Rows from block 12, named by matrix and row number. Rows with one number belong to one attention dimension. Each number is 128 + 24 x the weight over its row's rms, rounded and kept within 0 to 255. All counts start at 0. After the name is the row's rms in percent of the matrix's.
# q: attention query, key and value (stacked) (model.blocks.12.attn.qkv.weight, 576x192, the q third), inputs 0-47
# k: attention query, key and value (stacked) (model.blocks.12.attn.qkv.weight, 576x192, the k third), inputs 0-47
q.0 104 [152 199 130 114 117 142 118 160  83 138  91 117 119 131 128 177 136 107  81 123 141 133 168 128 141 104 118 119 118 111 110 115 141 118 135 175  74 157 136 154 141 124 146 151 153 104  82 149]
k.0 103 [156 121 138 145 153  72  95 121 151 131 153 135 125 149 164 162 142 165 130 134  73  83 109 157 141 160 129 153 153 102 107  85 140 119  92  84  95 117  83 148 144 141 137 125 125 114 124 154]
q.1 087 [140 139 136 133 122 135 146  96 146 149 181 135  91 112  97 147 162 158 100 133 168 158 127 143 121 118 154 115 173 120 150 142 154 171 156  99 137 166 163 146 117 118 155 152 141 120 114 116]
k.1 091 [119 128 144 123 155 118 102  81 124 121 113 142 126 175 116 128 165 149 128 146 100 150 103 124  87 150  55 115 128  98 126 103 139 108 114 119  97  99 121 189  99 126 136  57 103 123  78 108]
q.2 096 [166 128 141 147 122 156 129 156 162 134  96 156 131 104 152 156 150 103 172  91 108 125 196 174 115 158 111  95  76 178 115 137 161 126 130 163  96 149 154 156 121 102 109 130 152 114 125 141]
k.2 084 [129  92 103 120 124  89 122 106 150 158 167 148 107 149 112 128 144 159 122 123 142 129 114 155 123 117 148 131 123 107 110 125 119 121 116 125 124 116 142 130 120 133  94 133  96  96 139 130]
q.3 109 [ 86 176 146  99 141 152 112 138  86 127 109 122  98 117 119 118 139 132 110 146 120 126 147  91 145 152 109 137 175 121 117 151 124 130 124 143 138 132 139 130 138 157 152 176 102 114  86 144]
k.3 103 [129 113 144 149 109 122  93 105 121 117 107 152 123 154 105 136 164 136 127 139  74 107 132 124 104 160 106 123 143 119 141 120 116 101  79  90 107 108  88 111  83 133 124  48 113 111  98 120]
q.4 089 [119 116 124 139 114 147 137 142 131 137 131 163  99 114 132 109 143 175 164 126 125 127 150 110  76 161  79 103 132 128 104 160 171 140 130 144 116 117 154 162 137 125 124 154 124 131 122 109]
k.4 109 [123  78 141 111 127 121 118  74 158 121 109 141 124 163  98 131 158 123 112 128  84 151 106 111  69 151  87 102 109 125 122 131 152 149 127 163 111  90 114 139  83 145 152  61  98  90 118 103]
q.5 086 [123 175 135 116 106 165 106 129 121  89 117  97 188  87 143  93 131 133 112 137 149 136 157 103 110  78  97 109 128 111 136 150 147 146 158 128 115 152 111 120 125 124 160 155 134 153 170 177]
k.5 089 [122 120 116 117 100 123  60 128 152 171  99 147 101 102 108 150 157 148 146 146  72 125  94 172 178 168  87 133 133 131 119 141 179 130  97 133 109  83 133 197 130 138 146 128 134 158 123 120]
q.6 080 [130 151 126 146 115 109 164 112 120 116 110 153 102 174 156 124 103 107 139  94 127 154 128 139 168 122 106 140 126 135 123 119 142 104 106 146 129 101 159 114 168 153 106  81 117 128  90  68]
k.6 093 [145 141 126 148 178 126 129 149 118 182 146  70 143 130 161 154 106 141 164 120  99  97 113 133 169 126 187 151 146 103  88  84  82  87  78 105 149 167 122 124 146  96 122 167 156 126 137 158]
q.7 109 [105 159 137 132 125 133 124 142 133 113  94 155 130 117 162 136 174 126 128  99 150 130 162 157 106 138 105 104 130 129 132 148 199 128 140 187 109 154 154 208 127 131 176 116 136 140 152 132]
k.7 106 [113 124 141 146 142 104 127 115 144 158 137 117 162 114  80 124 120 118 139 113 101 144  93 117 138 165 150 103 171 129 107 131 157 129 105  96 102 131 112 169 127 136 111 113 113 127 131 124]
q.8 092 [163  77 126 138 121 122 135 173 140 129 112  97 139 146 147 186  97 104 128 137 118 101 139 147 159  99 125 149  70 150 123  92  92 109  85 108  94 113 111  60 121  89 101 110 116 113 105 122]
k.8 098 [146 119 128 108 130 132 129 151 148 155 133 136 123  98 145 149 112 146 141 168 152 112 120 114 158 109 170 138 130  97 102 107 127 120 134 138 155 138 133 101 137 113 118 219 192 128 155 147]
q.9 103 [129 128 134 142 117 166 126 102 140 139 162 173  88 107 121 110 162 157 125 138 125 141 125  92 126 171 121 122 169 128 151 151 142 172 158 116 133 136 155 170 144 140 129 158 133 137 178 146]
k.9 098 [103 118 134 106 124 125 111  84 112 136 113 132 115 161 111 106 167 122 144 123  97 143 131 120  85 147  46 130  99  91 139 140 141 133 124 150 112  87 136 168 118 154 148  60  79 137 110 111]
q.10 095 [139 118 129 134 109 137 118 161 125 108 101  68 189 126 141 141 111  89 141 144 116 117 155 131 156 105 109 126 120 146 131 108  68 121 108 119 125 115  90  91 134  98 107 133 116 117  78 166]
k.10 094 [145 112 137 120  92 118 112 181 144 148 118 140 161 111 146 159 128 127 145 132 120  78 126 140 176 115 166 165 126 136 141 147 144 120 105 111 129 136 151  78 138 109 124 177 153 136 125 135]
q.11 105 [161  84 103 141 109 100 152 133 140 136 106 110 143 142 114 123  93 128 118 142 111 140 117 115 163 126 137 151 110 135 127 108  58 129 101 104 163  88 111  35 107 117 110 118  77  99  79 115]
k.11 100 [130 139 144 103 124 162 161 125 126  87 103 113 141 127 149 143 122 137 154 150 129 115 152 124 140  75 114 143 108 123 133 127 113 103 126 139 145 154 125  90 151 109 126 171 143 137 136 130]
q.12 106 [131 110 138 112 139  99 115 154 149 148  90 104 146 146 160 162 101 114 158 124  93 110 133 148 140 106 138 166  99 128  95  89 136  71  82 129  94  99  87 120 149 128 116 115 154 115 142 112]
k.12 100 [152 112 123 157 133 123 144 154 144 122 163 148 154  99 133 109 124 143  93 113 146 112 133 142 136  97 205 126 132 134 149 132 135 148 159 147 159 167 143  69 128 140 120 191 129 117 145 150]
q.13 099 [ 92 127 116 108 132 171  96 131 115 125 107 119 160 122 149 117 173 139 159 148 137 151 122 149 159 129  84 127 146 119 164 132 143 127 120 155 147 116 125 182 110 129 150 104  97 128 107 175]
k.13 099 [117 153 144 112  92 132 128 147 154 149 126 122 164  91 114 110  97 137 115 112 133  98 141 122 111 128 110  88 132 156 141 143 123 125 101 160  78 131 150 111 122 155 122  83 117  91 137  90]
q.14 089 [136 126 130  95 130 148 111 134 102 127 148  80 166 100 114 122 138 143 115 172 121 141 120  91 149 110 107 125 131 112 164 123  93 138 152 124 139 146  97 107 124  92 117 154 105 121 114 198]
k.14 103 [130 108 121 130  67 140  85 141 159  77 108 190 104  93 139 168 143 138 151 140 130 118 146 120 123 125  81 137 103 160 148 182 146 147 108 136  89 121 123 115 126 127 145 113 130 126 144  93]
q.15 097 [141 135 128 163 107 109 160 118 134 104 142 130 136 173 126 117 109 124 128 125 101  96 105  95 108 125 135 130 106 132 107 108 113 129 133 152 120 120 132 139 141  92 126  75 149 143 154 111]
k.15 095 [164 127 115 122 157 150 131 164 108 150 161  65 127 141 148 117  76  98 158 106 161  97 132 115 160  95 183 165 147 139 132 129 132 145 147 145 157 158 134 114 171  89 122 184 150 142 153 160]
q.16 094 [ 88 124  93 128 144 140 162 130 128 127 142 156 171 121 116  90 163 144 122 120 165 158 166 159 133 165 132  88 104 121  59 102 102 110 117 112 125 144 141 117 142 132 169 125 126 179 127 111]
k.16 091 [162 103 112 125 148 137 125 115 116 147 102 101  89  79 130 124  77 123 119 141 119  93  70 118 110 119 124 167 147 121 108 151 143 124 126 116 119 114 124 111 105 149 101  88 154  85 137 140]
q.17 105 [145  69 100 154 134  81 150  96  94 113 133 140  93 133  72 122 129 172 123 105  89  50 104 116 128 158 153 145  95 135 172 124 134 128 122 101 135 121 122 126  99 155 135 143 137 153 147 112]
k.17 106 [166 118 120 126 109 111  98 137 152 108 102 112 152  93 105  92  90 119 164 160 185 149 136 126 139 122 144 170 163 121 160 142 120 117 116 123 121 160 116 114 122 109 123 143 164 113 117 139]
q.18 116 [ 88 114 128  96 162 156 137 121  85 139 137 159 103 128  96  75 164 165 121 112 118 103 151 152 135 188 151 142 126 138 144 155 129 151 136 131 150 119 130 112  91 128 130 145 125 185 107 141]
k.18 113 [180 146 114 168 154 126 105 101 116 156 125  82 175  96 117 156 104 172 144 127 125 133 165 152 159 107 146 155 164 155 167 149 148 158 161 173 121 145 124 111 102 111 107 102 157 103 131 110]
q.19 090 [110 112 118 125 161 137 121 150  84 127 137 100 139 138  73  94 120 183 129 122 104  81 157  99 138 131 156 129 152 149 159 150  97 120 116  87 156 170 153 122 120 139 108 151 101 127 149 134]
k.19 095 [180 150 139  99 116 120 125 157 170 115  95 119 173 119 120  96 126  98 148 110 181 152 135 140 137 120 160 149 122 161 148 122 150 142 158 161 111 152 112 132 105 109 143 116 140 114  92 130]
q.20 095 [125 129 109 131 118 120  97 133 175 111 145 128 168 137  91 125 157 125 142  91  99 114 162 151 173 156 173 146 144 148  94 120  52  73  99  78 104 130 110  96 144 138 164 129 129 152 118 109]
k.20 094 [109 126 123 110 132 137 169 143 135 111 156  97  71 119 135 125 118  96  58 105 143  93 125  98 117 105 140 138 131 120 181 138 154 138 143 184 166 155 112 126 134 127 152 130 135 103 136 143]
q.21 095 [132 161  82 145  98 121 123 120 135 120 170 165 148 133  84 121 139 158 143  91 139 148 140 123 122 124 139  85 148 140 154 118  87 118 123  64 136 145 139  96 169 151 145 128 137 139 129 128]
k.21 105 [157 106 144 156 141 151 112 114 132 123 157 108 111 114 126 119  79 151 127 139 128 117 134 134 155 137 164 144 151 118 161 102 133 122 139 150 178 128 129 123 111 113 103  96 142 139 152 144]
q.22 099 [121  82 139 118 159 141 155 114  68  84 120 114  94 107 159 128  90 122 111 165 130 100  88 118  79 123 148 137 135 118 166 152 163 172 162 158 166 152 111 160  85 120  91 110 151 121 125 155]
k.22 098 [146 161 122 142  92 108  93 135 150 164 131 140 185 124  78 128 154 140 190 123 149 149 180 138 149 132 105 133 124 132 115 138 133 132 130 119  82 138 143 144 120 129 123 125 133 139 130 114]
q.23 100 [ 98 143 109 127 121 132 157 150 113 134 133 121 136 114  89  90 122 178 101 117 101 104 106 136 144 138 151  99 112 153 132 147  34 114 105  93 146 187 130  95 136 160 171 143 121 136 123 120]
k.23 104 [177 100 126 131 133 147 114 131 166 156 135 122 157 108 113 103  89 139 170  96 145 120 105  86 132 111 201 150 153 139 135 143 123 128 151 149 122 156 136  99 113 109 125  92 120 115  87 120]
q.24 093 [126 169 174 138 114 168 136 148 138 123 113 116 132 107 198 150 102  81 125 187 169 129  78 121  98 124 130 133 153 138 136 142 150 126 159 160 150 146 138 161 119 109 104 135 122 101 116 137]
k.24 101 [148 130 116 145 110 112 138 128 125 159 142 138 168 146 146 167 141 138 109 109  88 143 168 129 149 147 104 133  88 161 131 131 119 134 153 151 135  91 137 117 127 121 149 100  92 135  95  98]
q.25 088 [110 161 161 136 128 157 100 166 156 143 120 179 128  96 158 133 131 113 130 163 139 190 137 154 144 106 105 133 157 123 129 149 129 156 144 144 129 114 108 127  90 132 138 133 127 119 117 149]
k.25 093 [123 148 138 130 137 150 159 124  74 193 167  99 112 158 143 135 136 143  81  99  94  97 130 140 165 131 131 119 130 151 109 126 143 133 158 165 152 109 148 136 124  99 148 121 110 152 146 117]
q.26 103 [137 159 148 135 164 136 126 139  81  99 148 121  94 109 146 137  91 138 114 151 150 108 120 112 109  87 148 149 162 144 192 149 179 126 171 160 178 187 174 145  76 126  90 120 110 121 127 154]
k.26 091 [152 148 106 138  96 115 135 133 118 147 139 140 150 156 109 110  91 154 145 119 153 161 157 107  79  97 112 135 123 136 141 126 124 152 148 162 119 105 115 151 110 108 100 128 141 132  98 121]
q.27 097 [ 99 102 177 137 168 150 161 102  90 162 160 120 103 118 141 158 119 144  65 137 111 150 117 129 103 143  58 102 142 114 114 115 138 159 173 157 154 111 132 159 128 141 136 113 136 117 127 145]
k.27 096 [146 135 121 124 141 122 106 136 118 173 107 129 162 106 136 155 135 145 165 152  82 171 124 145 132 111  86 117 124 160 134 164 101 133 141 139 120 154 112 132 139 138 136 124 107 139 101 127]
q.28 090 [145 168 103 114 114 115 112 128 160 136 156 162 142 113  79 123 160 165 156  92 125 124 151 120 125 127 138 113 147 135 164 125  89 136 109  92 118 137 131  89 154 135 144 141 123 151 121 108]
k.28 107 [123 120 115 163 168 157 139  86 126 159 152 127 127 129 142 131 121 162 110 111 118 114 130 145 154 145 178 132 146 140 161 106 142 128 148 179 158 154 132  99 118 102 136  94 136 131 152 138]
q.29 094 [146 148 126 117 133 137 140 114 135 120 160 148 155 114 170 101 112 114 114 153 198 177 131 144 122  78 105 149 114 130 127  91 161 140 163 175 156 160 170 103 112 114  99 139 126 153 158 139]
k.29 101 [119 148 106 157 137 120  90 133 144 152 134 138 140 131 158 172 121 135 140 126  99 147 146 154 132 115 135 125 127 114 114 119 158 139 140 122 148 100 149 172 128 121  98 113 136 137 137 114]
q.30 088 [117 146 128 101 168 111 135 105  97  78 109 106  93 117 124  82  71 137 130 129 120  63 101 109 179 110 192 141 116 146 152 103 125 100 110 105 136 176 100 103  68 134 104 145 112 137 138 151]
k.30 098 [162 141 136 148 103 105 116 141 122 115 151 134 132 104 116 115  89 142 135 130 178 110 102  76  75  85 117 115 130 115 139 152 140 148 137 128 119 111 143 127 132  96  81 156 157  97 122  98]
q.31 102 [129 169 155 116 116 164 147 144  75 110 135 114 115  94 145 125 117 144 126 157 155 125 100 138 103 100 165 158 158 131 195 144 149 149 172 157 158 183 155 123  90 126  93 122 109 148 122 163]
k.31 087 [156 151 101 173 140  98 138 134 127 163 125 123 169 139 131 128 115 182 132 132 110 163 123 136 118  99 104 145 130 153 140 119 144 136 167 190 132 116 141 125 121 112 132  97 116 141  98 113]
q.32 095 [158 150 165 122 131 136 124 125 137 113 130 143 156 119 156 133 133 133 138 134 142 184  85 104 161 131 151 151 110 123 146 109 142  87 105 135 115 129 106 128 146 126 144 110 130 111 142 101]
k.32 099 [116 149 142 123 142 143 176 120 121 126 124 143  77 123 127 146 140 142 129 163 161 118 144 105 159  97 131 128  80 127  97  97 102 125 154 141 118 134 135 122 146 135 165 149 139 154 100 115]
q.33 092 [210 128  93 111  70 108 142 121 145 160 127 145 165 113 133 133 143 147 119  87 112 139 139 108 140  89 167 173 120 114 167 145 135 155 149 137 121 117 109 120 114 140 109  99 142 136  85 138]
k.33 097 [171 131 144 132  93 147 131 146 143  75 126  71 159 123 110  90 116 142 128 140 127  79  81 131 111 132 120 113 184 134 149 140 121 108 138 133 172 171 134 104 138 166 131 138 151 134 125 165]
q.34 109 [104  99  92 160 122 100 114  98 135  90 143  81 111 169 106 111  92 138 112 140 116 100 138 125 143  96 124 148 146 145 146 105  94 126 123 146 121 101 113  94 118 112 104 131 129 138 112 145]
k.34 108 [ 71 128 146 120 114 109 104 130 151 107 100 148 117 127 105 119 161  99 140 109 135 107 139 136 115 168  96 107 197 151 190 158 153 120 108 109 135 119 136 136  87 131 156 133 109 120 178 125]
q.35 122 [109 156 128 119 101 101 107 139 117  99 139 161 118 142 142 148 111 106 127 128 100 146 141 130 125 125 122 131 125 159 127 136 123 115 113 104  83 124  74  84 126 112 118 104 102 150 159  60]
k.35 110 [125 127 116 165 139 106 168 148 112 166 146 128 162 146  90 115 127 119 171 115 151 129 157 153 162  87 136  84 142 146 151 113 147 110 143 151 173 151 162 160 128 110 137 154 140 115 121 125]
q.36 095 [ 96 139 144  94 144 151 142 137  88  89 139  91 123 122 144 150 157 137 167 136 128 129 144 101 127 158 131 133 196  99 109 123 130  96 103 126 155 145 164 139 114 157 138 137 128 110  86 163]
k.36 089 [137 151 128 111 131 121  90 141 130  98 153 124 122 107 163 141 118 138  76 121 145 149 143 159 129 154 119 163  83 135 105 128 114 131 129 136  92 112 144 117 152 108  78 102 108 127 162 119]
q.37 105 [104 118  92 164 113  99  97 113 137  76 147  82 152 139 104 154 104 136 114 125 117 102 156 101 147 117 137 121 193 154 139 122 101 123 125 136 108 143 124 125  75  98 119 120 149 122  87 145]
k.37 116 [ 89 138 140 126 112 101  77 163  99 142 106 149 112 138  91 131 137  87 170 109 134 139 150 159 140 155 128 127 177 109 147 126 145 107 113 122 135 110 155 156 108 126 145 153  93 124 169 110]
q.38 095 [180 170 123 112  96 125 144 150 158  98 112 180 143 149 138  90 140 122 150 109 176 141 113 111 136 145 158 133  88  81 125 140 153 130 155 124 122 127 112 153 179  77 113 128 168 136 135  94]
k.38 102 [151 149 127 141 128 118 126 147  88 109 116 100 157 148 152 122  94 146 156 136 104 123  97 122 161 104 129 119 123 123 120 114  93 110 164 141 154 153 113 138 177 135 167 163 145 123 100 171]
q.39 095 [124 139 123 146 121  94 107 127 150 122 127 136 120 152  89 155 140 116 143  71 109 118 127 114 166 159 141 102 150 129 117 127 116 145  92  94  88 109 105 120 115 104 137 142 158  95 139  54]
k.39 119 [147 159 107 171 108  98 139 130 147 128 131 154 120 192 109 140 114 129 137 137 131 117 128 123 140  79  96 102 142 128 129 103 143 114 140 121 175 113 107 130 141  82 158 162 121 102 132 138]
q.40 114 [132 146 152 107 119 109 144 151 106 147 112 149 115 130 114 147 162 108 152  74 106 148 130 145 142 160 124 100 131 147 107 147 144 113 104  80  91 121 114 103 112 140 151 135  88 140 151  41]
k.40 104 [138 132  90 164 122 114 185 102 114 148 144 155 139 153 123 118  97 176 101 142 130 140 117  96 119  80 103 117 106 137 102  90 131 152 164 133 138 108 131 134 125  99 122 119 132 120  96 133]
q.41 105 [ 90 124 144 164 150 110 120  89  92 139 117  91  89 130 107 171 120 123 134 124 104 112 147 135 111 165 134  98 188 122 112 144 107 129  89 106 101 111 127 140  88 118 157 155 125 121 135 159]
k.41 098 [121 144 106 107 120  88  81 100 195  94 136 155 128 129 129 118 138 137 111 127 126 111 144 147 123 145 104 129 143 104 103 133 141 148 142 126 104  97 117 102 147  80  99 129  75 129 185 132]
q.42 099 [137 170 148 117 118 146 139 144 130 129 114 167 131 121 136 108 173 127 171  91 130 137 123  96 164 169 149 138 140 125  94 137 147 126 121 105 132 150 140 167 113 118 120 126 169 102 125  84]
k.42 100 [198 147 142 151 128 146 141 142 116 147 144 105 117 149 163 155  54 142 124 145 137 163  97 110 148 106 113 142  74 108  82  83 120 121 144 140 144 118 105 136 177 118 124 141 152 138 114 128]
q.43 118 [100 127 147 110 180 151 127 121 113 128 128  81 104 128 137 139 151 136 147 150 157 115 126 124 140 150 135 116 135  89 103 122 128 105 115 129 156 117 178 156 130 159 153 148 140  88 119 178]
k.43 101 [129 137 134  89 139 151  79 150 157 111 146 121 126 121 154 161 135 139  78 110 115 129 139 127 114 152 131 160  98 106 111 149 123 151 147 105  94  88  90  96 139 100  93 101 112 107 162 126]
q.44 110 [ 91  94 129 155 130 128 131 124 103 111 156  68 132 169 136 134  79 150 117 156 117  96 141 134 142  94 142 144 153 138 159 125  79 122 142 142 126 116 113  98 145  93 106 108 113 139 145 162]
k.44 104 [ 75  94 165 115 139 117  85 125 146 117 127 152 127 124 101 111 153 111 129 114 140 121 163 171 134 168 129 109 188 138 170 155 157 118 107 123 131 115 140 158 104 124 121 115 121  96 160 125]
q.45 095 [ 84 166 137 119 134 146 149 157  85 119 130 108 119 172 157 142 137  90 162 137 134 122 110 132 192 148 163 150 165 108  94 134 117  97  71  73 107 111 120 121 126 103 124 130 133 121 143 112]
k.45 108 [156 131 131 164 154 118  83 113 142 114 142 179 148 158 123 128 135 126 118 133 104 117 125 132 145 103  80 139 114  89 164 112 133 149 170 161 151 106  89 149 173  77 106 141 141 107 121 169]
q.46 089 [126 128 108 165 118  76  87 100 134 108 159 108 130 165  61 158 118 122 173 142 142 113 150 131 202 168 136 130 147 113 126 137 131 105  91  95  79  95 120 110  91  97 132 148 149  98 101 121]
k.46 099 [ 93 155 118 135 109  82 132 156 174  88 102 134 133 128  72 141 144 139 138 125 129 109 131 146 139 129 109 122 148 122 143 124 123 134 122 132 110 114 116 117 123 106 142 133 111 134 184  86]
q.47 097 [147 115 136 150 141 115 100 105 128 104 137  78 134 147 128 137  97 131 170 129 120 133 126 106 152 104 126 143 135 114 156  94 118 113 126 117 101 105 121 111 156  86 124 160 113 113 133 137]
k.47 088 [ 61 129 112 112 104 109 109  83 155 101  97 120 116 134 108 142 161 148 123 123 122 121 147 165 148 163 108 115 163 166 124 141 132 131 110 137 114 100 130 109  88 120 158 117  89 153 117 104]
q.48 082 [121 130 121 116 123 123 135 116 110 140 147 130 114 144 122  99 103 149  97 117 104 147 151 179 105 104 104  93 148 160 162 147 137 132 135 126 156 155 142 105 127 152 165 143 143 158  80 129]
k.48 095 [144 110 148 134 187 146  83 101 151 134 126 120  92 151 124 147 168 142 135 150 136 155 135 110 105 149 152 131 155 132  95 116 128  90 106 150 140 143 110 128 117  93 125 126 169 129 129 125]
q.49 093 [109 157 117 120 129 134 138  91 114 109 146 109 150 146  84 135 100 133  86 111 152 165 135 133 109 119 150 100 111 139 111 160 108 116 125  96 131 179 134 144 153 170 124 151 155 127 131 149]
k.49 090 [105 127 160 121 141 147  88 135 121 159 100 132  98 114 140 123 160 131 178 133 128 115 134 136 133 150 141 123 144 118 143 179 131 150 145 159 125 184 110 108  79 110 132 110 131 128 109 146]
q.50 079 [138 119 138 153 125 128 143 146 113 129 102 133 148 145  93 136 137 114 131 102 123 197 148 115 158 120 124 134 144 135 121 117  98 136 129  95 113 124 163 111 161 106  75 132 147 146 162 127]
k.50 074 [ 84 128 114 118  94 146 145 140 141 119 120  87 133 116 144 116 149 176 135 161 106 130 147 136 136 122 167 123 150 145 127 124 177 156 138 135 105 120 145 135 117  94 146  92  91 116 102 127]
q.51 104 [126 149 130 160 127 153 143 142 121 134 106 108 128 142  82 134 149  84 149 114 155 182 145 129 157 143 119  73 111 110  91 108 125 119 119 141  98 153 155 147 129 117 119 156 147 125 124 133]
k.51 093 [103 126 136 138 101 146 114 129 137 132 156 145 115 122 134 121 137 186 131 126 126 111 176 170 113 117 146 168 148 115 169 130 123 167 155 139 126 135 159 101 109 107  91 120 101 109 128 134]
q.52 109 [ 85 144 139  78 162 126 129 100 102 151 141 103  98 135 172 161  85 128 105 160 106 112 108 125  85  80  98 119 133 139 143 156  86  98 119 127 142 109 143 114 137 161 144 122 156 134 112 188]
k.52 107 [132 144 162 112 142 147 110 110 140 124 116 116 107 159 127 136 153 108 131 132 130 127 133 113 101 176 140  83 122 149  86 127 127 119 117 134  99 138 117 125 113 145 135  85 161 153 144 108]
q.53 112 [100 157 128 147 142 148 150  96  95 147 107 171 112 144 108  92 171 128 134 128 146 159 140 146 188 149 152  90 145 150 105 129 135 127  88 118 130 168 160 135 122 136 163 152 143 137  98 131]
k.53 100 [154 122 144 156 145 133 118  90 148 132 118  63 133 140 154 136 175 161 138 145 119 125 135 135  75 120 159 143  91 103 135 124 121 123 125 109 130 131 108 123 151 106  66 125 135 147  73 130]
q.54 109 [144 119 131 159 112 139 120 117 121 102 140 160 116 114  78  69 162 148 126 106 139 140 125 132 149 175 171 115 124 126 138 117 169 171 112 101 138 155 130 153 148 104 115 161 137 146 127 104]
k.54 105 [127 112 103 156 140 146 136  97 134 131 136  95 103 118 152 129 136 132 122 157  99 116 107 137 143 118 145 187 106  94 147 134 115 111 136 122 153 120  91 127 123 109  86 154 151 120 102 150]
q.55 084 [102 152 148 129 106 139 136 108 125 144 116 137  99 137 184 157 136 121 143 142 115 112  96  95 169 142 115 143 148 139 118 138 138 122 102 131 110  77  91 151 126 112 115 130 114 110 163 146]
k.55 097 [132 141  99 117 100  94 162 171 116 121 140 132 205 135 162 114  90  62 105  76 134 138 102 144 109  92  97 106  93 133 140 131 152 151 139 143 142 137 164 144 146 165 122 161 111 177 135  98]
q.56 093 [140 180 123 153 136 130 135 131 121 113 123 115 133 140 106 111 174 126 136 129 145 148  93  95 149 143 136 150 127 133 136 148 162 129  87 100 150 173 124 155 129 106 122 143 112 131 129 134]
k.56 091 [132  96 107 119 115 146 128 123 142 118 146 119 110 145 140 123 134 111 129 121 123  80 150 140 147 139 111 167 129 108 154 106 128 162 154 147 127  94 135 146 149 126 125 158 141 149 151 127]
q.57 082 [139 136 150 161 131 137 104 122 131 111 115 112  91 114 154 135 137 108 123 147 104 130 124 106 185 122 128 132 170 118 123 100 133 151 125 153  81  84 128 157 152 128 107 130 103 111 153 135]
k.57 108 [123 128  93 128  80  93 164 169 127 117 126 147 176 100 155 141  95 126 113 101 129 129 123 139 152  88 132 123  89 135 160 124 131 162 135 124 141 123 161 133 117 129 113 112 130 126 141 110]
q.58 088 [132 120 103 117 113 128 147 100 109  91 129 176 149 106  96  90 130 169 117 108 156 136 135 139  75 131 137 109 102 107 131 150 122 154 132 121 158 184 166 144  85 165 139 139 152 114 124  99]
k.58 102 [119 128 131 159 182 154 131  86 145 136 135 112  98 116 139 146 161 163 135 159 103 105 136 124 125 134 158 149 105 105  95 133 120 126 139 162 126 145  80 123 140 109 117 127 146 144 122 123]
q.59 121 [126 165 107 135 130 116 173 135 112 137 109 159 158 154  93 112 180 129 114  88 179 176 130 129 116 121 160  98 125 168 137 156 153 132 120 122 133 206 150 111  96 119 147 135 145 114 129 110]
k.59 100 [148 107 143 139 140 120 104 129 109 115 128  83  81 155 107 123 185 171 141 171 124 148 154 115 129 118 125 150 164  89 105 122 136 148 122 135 153 136 119 142 155 115 105 147 124 160  90 156]
q.60 101 [114 133 124  99 170 147 154 115 125 132 119 119 150 155 161 183 113  97 117 142 101 134 161 129 117  89  89 110 131 139 122 142 118 125 137 161  98 102 136 115 126 151 160  92 142 134 151 121]
k.60 105 [144 143 134 131 124 101 153 148 112 147 128 122 144 143 107 124 138 136 132 115 149 147 118 115 100 137 130  52 130 149 125 130 149 127 123 130 131 143 151 119 127 137 111  95 120 145 119 102]
q.61 090 [139 117 139 160 165 164 127 100 124 101 141 127  99 109 128 106 132 146 122 145 144 141 144 133 175 147 120 114 139 105 120  98 126 144 150 124 112 120  98 166 188 113 111 144 141 136 167 175]
k.61 089 [ 92 141 130 137 121 130 147 121 163 132 138 161 125  93 186 148 116 130 140 101 105 128 125 139 150  97 146 129 104 124 165 154 137 145 135 126 138 139 120 132  80 118  88 112 147 134 149 145]
q.62 102 [133 131 127 159 126 139 113 135 109 128  98 186 137 117  93  92 193 111 148 106 158 163 128 147 133 174 155 111 137 120 127 148 147 134 110 118 127 182 147 131 128 119 134 156 140 125 115  78]
k.62 096 [137 100 115 148 172 124 153 127  97 139 143  71  87 131 116 147 148 159 135 140 129 124 148 126 145 126 154 169 143 117 119 110 125 134 142 141 163 133 125 150 126  88 118 153 114 133  89 148]
q.63 096 [140 160 134  96 115 104 102 134 142 144 104 152 129 132 145 116 142 157 135 105 115 102 120 133  78 138 107 115 140 120 118 144 135 106  99 109 148 128 137 140 122 161 151 119 123  94  87 128]
k.63 105 [158 122 126 147 196 148 109 124 133 138 144 131 105 153 131 139 157 124 139 135 138 133 129 130 152 131 136 126 132 127  79 100 117  87 121 128 136 136 134 131 131  95 138 138 141 133 154 120]
q.64 104 [155 106 109 147 128 101 145 137 123 114 138  75 183  83 161 129  99 143 131 147 145 104 120 134 110  74 173 134 128 170 174 125  90 138 147 134 140 160 134  66  85 136 122 122 132 129 138 158]
k.64 106 [122 133 106 152 155  90 141 195 140 130 168 147 121 161 130 128 120 153 107 126 137 150 130 149 120  97 108 155 163 156 129 144 142 146 169 154 155  83 127 159 140 111 128 128 101 148 154  93]
q.65 087 [189 144 144 105 105 117 110  92 134 167 151  99 116  89 131 145 126  97 134 122 130  96 144 171 152 107 149 133 132 104 156 134 136 134 106 112 121 137 167 115 113 121 129 121 164 138 159 147]
k.65 097 [153 156 140  86 125 140 139 144 134 111  99 130 100 104 154 142 125  82 125 106 151 149 115  93  65 149 111 136 151 180 159 182 125 117 137 170 142 133 131 144 117 169 125 100 119  97 113 108]
q.66 104 [117 147 126 149  82 103 128 116 168  94  90 146 171 151 122 129 111 113 149 105 177 144  90 145 156 113 185 108 131 166 125 123 110 143  81  91  86 161 160  89  91 126 137 131 130 102 147  81]
k.66 104 [115 145 109 141 146 137 131 139 123 158 146 197 129 141  84  63 156 149 116 134 140  96  74 124 106 146 139 159 168 118 132 105 140 136 152 135 167 115 162 154 147 111 103 133  93 179 168 154]
q.67 094 [ 87 133 144  99 133 157 140  94 130 141 147 140 115  88 138 122 117 138 149  89 153 123 149 117  89 150  98  85 133 111 116 153 143 142 142 125 104  94 164 178  71 119 127 161 111  97 129 126]
k.67 094 [111  72 109 151 167 161 162  84  75  99 103 128 104 106 114 152 137 130 140 141 100 111 155 163 157 184 142 118  88 111 105 130 102 151 114 117 109 124  95 108 103 120 122 110 122 129  92  74]
q.68 090 [150 131 134 159  77  65 106 113 145 105 116 128 169 116 127 126 100 110 126 115 148 121 106 184 152  86 163 104 106 156 118 145 115 115 108  99  86 149 153  48  83 128 113 105 145 120 144 120]
k.68 091 [144 134 125 158 171 111 140 131 124 152 142 166 135 120 102  66  92 117 117 154 148 137 110 131 111 111 124 127 157 124  92 104 131  93 155 173 152 117 152 164 143 154 113 133  90 115 140 138]